Weights of a small image embedding model.
Model: 3.41M parameters, norm groupnorm, patch size 8, depths [18], widths [384].
Rows from block 14 of a small image embedding model, named by matrix and row number. Each number is 128 + 24 x the weight over its row's rms, rounded and kept within 0 to 255. All counts start at 0. After the name is the row's rms in percent of the matrix's.
After each channel's rows are labels from the 100 images, of 14976, where the channel reaches its highest value: "top examples" is what is common among them. Only what is clearly more common there than usual is listed. The data: simulated stained blood smears. In brackets: how many of the 100.
# pw: pointwise conv (model.blocks.14.pw.weight, 384x384x1x1), inputs 0-95

pw.65 073 [180 129 136 144 126 146 158 130 181 135 115 116 112 128 170 156 132 153 138 127 129 171 140 160 163 153 173 133 131 152 136 161 136 111 158 132 203 137 165 146 146 136 129 181 182 183 131 135 102 150 102 150 177 134  99 122 120 149 102 159 146 110 180 127 135 133  95 110 108 113 189 123 149 134 126 125 147 105  99 109 108 111 141 121 146 103 159 127 134 118 134 128 114  86 127 121]
top examples: round nucleus (100)

pw.165 146 [164 127 147 107 123 120 167 136 136 110 115 136 103 101 178 169 155 151 103 127 105 107 160 182 138 143 174 137 134 156 179 140 176 113 160 145 147 147 144 136  87 147 163 168 173 148 128 170 125 157 135 151 143 138 142 154 122 116 138 151 132 154 136 124 145 148 139 129 118 124 146 102 104  85 144 129 150 145  92 146 126 145 148  82 134 163 163 115 124 100 139 132 121 135 114 151]
top examples: no large cell (59); dark grains (33)

pw.307 109 [129 114 123 101 108  97 121 109 101  98 125 113  61 103 114 104 163 109  81 113 106  97 120 123 102 102 110 117 111 108 115 107 123  85 139 109 109 113 119 108  80 113 108 114 122 118 121 121 103 135 106 137 133 116  83 133 114  87 122 114 112 135 108 118 129 141 129 125 132 102  98 144 100  87 128 111 105 125  84 114 125 141 127  89 108 130 130 159 108 135 119 118 113  93 117 123]
top examples: kidney-shaped nucleus (100)

pw.323 130 [123 132 161 131 143 125 104 142 106 145 132 161 105 128 108  89 104 107 113 133  99 165 108 121 115  90 110 133 133  88 102  86 126  94  87 126 125 129 131  83  64 132  99  96 110  81 133 119 136 127 121 104 125  88 150 132 200 136 151 129 137 135 127 101 110 112 199 141  94 147  94 150 144 121 165 126 109 154 132 134 136 133 129  97 140 128 137  87 142 147 136 141 158 155 105 142]
top examples: dark grains (54); round nucleus (46)

pw.382 106 [119 138 121 117 142 130 126 126 138 148 145 120  62 135 108 116 113 110  70 142 105 102 113 145 148 132 125 149 141 122  88 125 121  29 116 135 149 146 149  96 141 137 101 115 121 148 152 132 123 134 107 122 126 139 162 113 112 110 133 146 154 146 149 141 129 122 116 111 150 154 105 118 103  97 127 121 150 113 120 133 129 131 139  58 138 130 141 127 143 117 147 123 109 109 142 117]
top examples: kidney-shaped nucleus (100)

pw.106 078 [157 159 157 134 140 104 160 147 145 130 142 178 121 104 157 166 131 168 116 124 109 128 177 151 114 157 159 136 136 185 152 159 137 122 172 129 139 167 144 164  90 158 166 169 164 158 172 161 130 155 151 140 151 140 132 123 108 150 125 173 153 159 115 176 166 163 130 125  93 146 142 102 117  87 139 168 136 141 125 168 149 162 175 107 161 155 154 123 147 109 162 135 120 131 139 150]
top examples: two lobes with orange grains (100)

pw.204 120 [119 121 113 108 117 105 105 124  97 120 138 107  94 110 106 100 168  93  87 106  92 110 118 126 119  89 110 125 114 100 108  98 122  86 133 123 105 116 109 104  76 115  95 100 114  97 124 123  96 131 123 125 122 129 115 136 119  87 132 104 122 136 117 120 129 132 125 119 142 111  98 162 106  72 129 103 111 127  99 114 120 123 114  87  98 121 117 164 108 175  95 115 105  95 113 116]
top examples: kidney-shaped nucleus (100)

pw.113 108 [156 136 152 126 136 153 111 135 125 139 132 126 137 139 146 108 156 114 144 129 128 114 120 130 144  93 118 150 139 102 100 105 126 108 121 149 142 150 149 103 107 134  98 114 125 132 154 121 151 165  92 162 146 116 172 145 131 159 164 163 140 169 142 111 138 144 146 114 107 144 124 146 151 143 133 123 128 139 134 150 154 162 148 103 149 161 150 127 128 120 114 130 129 138 147 160]
top examples: dark grains (86)

pw.341 092 [122 145 149 141 135 128 131 133 129 128 188 145  94 136 118 129 153 129  93 154 130 121 134 115 123 116 122 149 132 125 118 136 122  90 114 120 135 143 123 135 128 133 125 121 108 133 140 127  96 117 148 156 137 127 122 136 158 149 129 131 139 133 125 141 129 112 165 147  94 125 123 177 129 120 149 147 115 149 112 136 163 137 149 123 133 140 144 180 132 210 124 163 148 149 159 124]
top examples: kidney-shaped nucleus (100)

pw.265 097 [133 148 133 130 149 126 130 146 127 148 145 120 158 178 123 117 158 120 168 137 164 140 126 102 127 115 125 130 138 118 136 113 111 165 129 127 138 137 129 108 126 135 122 133 119 123 121 119 155 113 123 116 125 123 126 137 126 164 142 122 145 117 118 131 119 105 116 125  80 146 121 160 145 145 125 112 126 132 124 120 115 113 125 140 141 119 134 163 149 165 125 130 135 148 128 116]
top examples: band-shaped nucleus (100)

pw.242 087 [179 148 136 118 138 134 145 149 144 121 119 168  94  94 174 160 121 172  91 139 111 135 154 150 127 148 157 130 155 169 146 166 133  52 158 125 148 133 126 157  74 162 149 155 207 146 141 174 107 137 111 160 141 160 162 118 112 140 117 153 150 153 166 140 152 151 108 127 136 135 147 110 119 107 136 173 127 127 133 147 158 151 175 103 152 124 149 100 137 102 127 162 130 125 166 148]
top examples: two lobes with orange grains (58)

pw.230 091 [129 158 146 131 124 130 100 123 130 124 103 121  73 104  89  91 134  74  61 129 121 102  92 128 101  92  99 144 135  88  90  88  97  43  95 101 154 137 143  85 114 139  87 108 111 108 140 102 134 107 111 132 114 138 154  91 152 144 133 135 131 126 139 113 125 117 141 138 135 137 118 132 114 121 132 130 134 107 144 122 132 105 109  93 126 128 110 143 128 130 138 134 132 126 121  99]
top examples: kidney-shaped nucleus (100)

pw.37 141 [ 89 137 161 114 140 129  95 156 115 136 125 154 116 121 112  97 119 104 127 135 122 158 120 118 106  88 105 137 140  86 111  96 125 106 100 123 129 135 133 102 108 124  92 120 107  87 138 117 145 103 137 136 120 122 155 158 180 127 147 125 139 132 107 121 115 128 176 145  94 150 125 145 141 115 164 137 129 162 131 136 133 147 129 107 147 138 113 110 141 152 134 154 150 149 102 160]
top examples: dark grains (95)

pw.32 135 [151 111 111 114 111  82 137 111 110 101 136 108  75 101 148 124 161 124  81 109 103 101 133 138 103 115 141 116 116 143 127 118 130  87 145 106 115 107 107 127  85 115 121 129 138 115 110 135 121 144 106 120 120 123 110 125 117 107 127 126 111 136 107 125 124 125 127 115 129 106 107 152 100  86 131 105 106 125  74 118 119 137 118  75 104 121 144 161 108 148 107 112 112 118 103 120]
top examples: kidney-shaped nucleus (100)

pw.346 159 [184 128 167 121 132 137 181 142 160 121 121 153 112 118 190 192 163 181 108 125 130 112 170 172 119 162 192 142 136 172 168 173 174 115 157 129 157 143 134 168 147 149 180 164 173 164 132 182 130 135 110 157 171 162 126 120 131 138 131 143 137 132 152 148 144 156 127 120 123 131 151 121 121 118 130 149 174 120 131 138 124 132 150 116 160 152 154 125 138 117 137 123 119 121 128 138]
top examples: two lobes with orange grains (98)

pw.353 094 [175 144 152 134 152 147 182 152 174 162 132 157 117  95 191 177 148 161 139 148 126 180 168 177 129 141 181 156 151 174 156 155 205 144 169 135 163 170 144 156 108 133 158 170 181 152 153 165 132 141 130 150 169 139 136 161 122 145 127 141 161 146 132 178 182 152 133 120 119 145 171 164 141  93 155 144 147 128 136 131 140 136 156  84 151 145 150 117 152 107 154 161  90 110 159 152]
top examples: two lobes with orange grains (100)

pw.14 091 [147 126 135 115 124 139 125 122 119 103 172 126  85 121 146 140 184 134 108 125 110  89 137 162 125 143 141 128 136 139 121 122 127  96 151 125 124 135 142 112 112 123 135 136 141 141 126 151 116 144 135 131 142 134 135 144 127  88 145 135 121 144 124 133 118 145 133 131 117 119 134 171 114 106 142 113 131 146 110 127 121 147 131 104 126 145 134 145 129 184 104 135 120 128 113 144]
top examples: kidney-shaped nucleus (100)

pw.240 147 [131 128 155 134 137 115 123 147 119 125 135 133 108  96 134 130 142 144 116 134 107 154 142 138 127 130 139 129 132 142 137 142 144 125 131 125 124 132 134 130  69 123 137 147 126 129 126 152 115 161 147 140 146 154 146 140 144 119 142 173 138 155 137 138 162 149 149 150 108 138 144 137 150 144 150 164 157 159 153 172 158 162 185 137 171 148 160 117 140 131 152 146 147 141 158 158]
top examples: round nucleus (100)

pw.218 065 [162 146 173 110 134 207 123 148 135 111 118 154 116 144 158 136  99 130 151 134 170 113 142 155 125 124 144 165 137 128 137 114 141 133 166 145 157 145 142 143 168 168 139 152 114 139 144 154  83 162 113 136 116 135 140 104 155 153 124 137 117 146 111 121 162 154 139 134  38 129 172 102 109 112 125 123 132  86 110 132 170 134 126 122 124 157 138 130 127 110 141 122 142 128 157 144]
top examples: round nucleus (98)

pw.59 107 [121 142 168 124 154 164 125 167 145 128 121 153 107 132 138 124 158 133 121 147 104 171 139 142 135 115 138 148 169 119 123 107 145 106 109 145 154 145 156 106 121 118 122 131 147 116 147 138 117 147 133 148 127 142 173 161 181 148 161 141 153 151 127 124 124 134 178 135  87 150 150 145 133 125 171 156 148 173 167 157 128 153 161  96 179 164 123 106 158 141 181 157 156 145 121 176]
top examples: round nucleus (100)

pw.71 092 [163 129 136 118 137 139 159 148 156 125 133 171 119 104 168 176 137 160 114 128 112 114 159 127 117 139 166 139 148 164 133 169 141 105 150 121 158 154 140 152  86 121 136 157 163 151 141 173 144 169 135 174 170 158 114 133 114 147 118 173 157 173 146 119 183 161 117 135 104 124 184 118 104  99 130 163 163 121 116 168 169 163 189 104 157 188 190 126 150 127 162 160 135 127 180 176]
top examples: two lobes with orange grains (100)

pw.4 066 [121 112 133  95 127 155 110 107 113 140 139 120 124 141 112 119 115 114 165 103 160 151 117 149 122 104 125 124 113 130 114 106 113 143 113 112 130 110 111 103 112 118 112 117 130 113 125 133  93 164 108 129 115  95 109 103 114 109  93 129 133 159 125 139 144 160 126  98  25 113 121 159 133 133 103 139 115 102 110 135 127 143 140 116 145 156 139 147 123 150 118 106 120 131 145 122]
top examples: band-shaped nucleus (100)

pw.283 123 [113 137 162 121 135 151  93 160 120 131 126 135 104 139 107  87 137 107 124 134 122 184 109 112 126  82  95 137 151  96 101  76 134  97 105 136 131 141 131  88 100 138  93 112 126  94 135  92 134 117 133 121 120 113 151 162 166 155 148 129 145 125  93 109 115 107 158 130  94 153 106 146 139 114 155 120 115 147 155 123 129 128 109  93 147 110 108 116 141 134 155 159 148 167 132 131]
top examples: round nucleus (100)

pw.107 120 [ 88 139 128 127 127 117 106 148 107 117 125 154 120 120 104  98 119 103 127 120 119 159  97 113 125  79  98 136 141  81 107  90 123 111 113 126 129 139 131 111  88 115  76 106  89  95 158 114 153 133 156 136 123 105 133 176 149 129 129 140 148 173  97 133 119 140 185 121 109 150 112 140 148 125 137 167 120 180 116 162 116 173 114 119 121 145 110 121 134 125 127 136 142 151  93 159]
top examples: dark grains (100)

pw.383 074 [134 128 170 134 139 124 126 121  81 134 122 180 147 138 106  91 131 100 168 128 165 121 131 162  83 112 102 133 128 106 114  82 126 145 139  90  85 133 102 113 148 130  97 102 103 105 139 113  89  74 115  95 128 138 106 150 149 115 130 110 143  97  76 137 102  98 159 115  52 134  57 141 133 110 154 108 138 143 106  72 140  91 122 116 108 112  72 110 125 124 140 152 134 125 142  76]
top examples: round nucleus (99)

pw.228 116 [106 124 154 147 128 151  78 134 113 119 120 118 132 124  80  92 159  77 137 138 119 119  96 114 160  95  89 141 128  69  97  79 131 128  85 142 131 148 146  94 138 135  85  91 103  85 142 105  98 123 102 108 131 118 186 153 142 145 147 150 131 122 134  80 113 130 156 131 113 145  97 129 130 138 162 127 148 147 118 135 125 139 143 116 142 138 132 107 129 123 127 135 142 144 133 140]
top examples: round nucleus (71)

pw.164 075 [170 145 147 127 174 121 155 134 150 139 134 185 102 118 148 160 135 147  91 144 133 124 156 148 108 137 149 155 151 158 141 143 131 108 158 109 158 156 127 121  91 154 132 170 160 141 164 172 127 145 130 166 160 114 137 148 109 182 129 127 160 165 153  81 164 144 101 103 108 136 159 110 109 109 126 168 116 129  93 147 171 179 152 102 118 131 178 126 173 116 143 169 111 103 196 146]
top examples: two lobes with orange grains (76)

pw.28 148 [162 100 127  93 103 101 170 108 128 103 137 110  89 120 176 163 178 161 112  97 117 104 168 172 110 137 175 108 102 167 164 149 154 102 171 109 133 118 115 146 110 111 160 158 165 140 119 169 133 147 120 140 132 138 119 153 108  95 113 143 106 152 136 141 136 159 128 124 153 106 139 147 113  90 123 137 124 144  79 158 130 159 147 100 113 149 153 151 100 162 123 118 116 125 126 155]
top examples: kidney-shaped nucleus (100)

pw.195 076 [166 110 120  99 102 131 150 117 152 116 101 103 103 175 139 158  75 133 179  87 184 130 155 134 133 148 142 112 115 140 178 152 130 134 119 119 147 116 136 149 150 127 163 122 141 146 115 123  63 144 130 147 133 172 131  99 132 121 115 135  98 121 171 141 146 146 112 135  51 106 142 121 107 130 115 148 144 116 114 130 127 110 127 119 134 133 132 140 109 123 131 124 127 129 149 126]
top examples: band-shaped nucleus (100)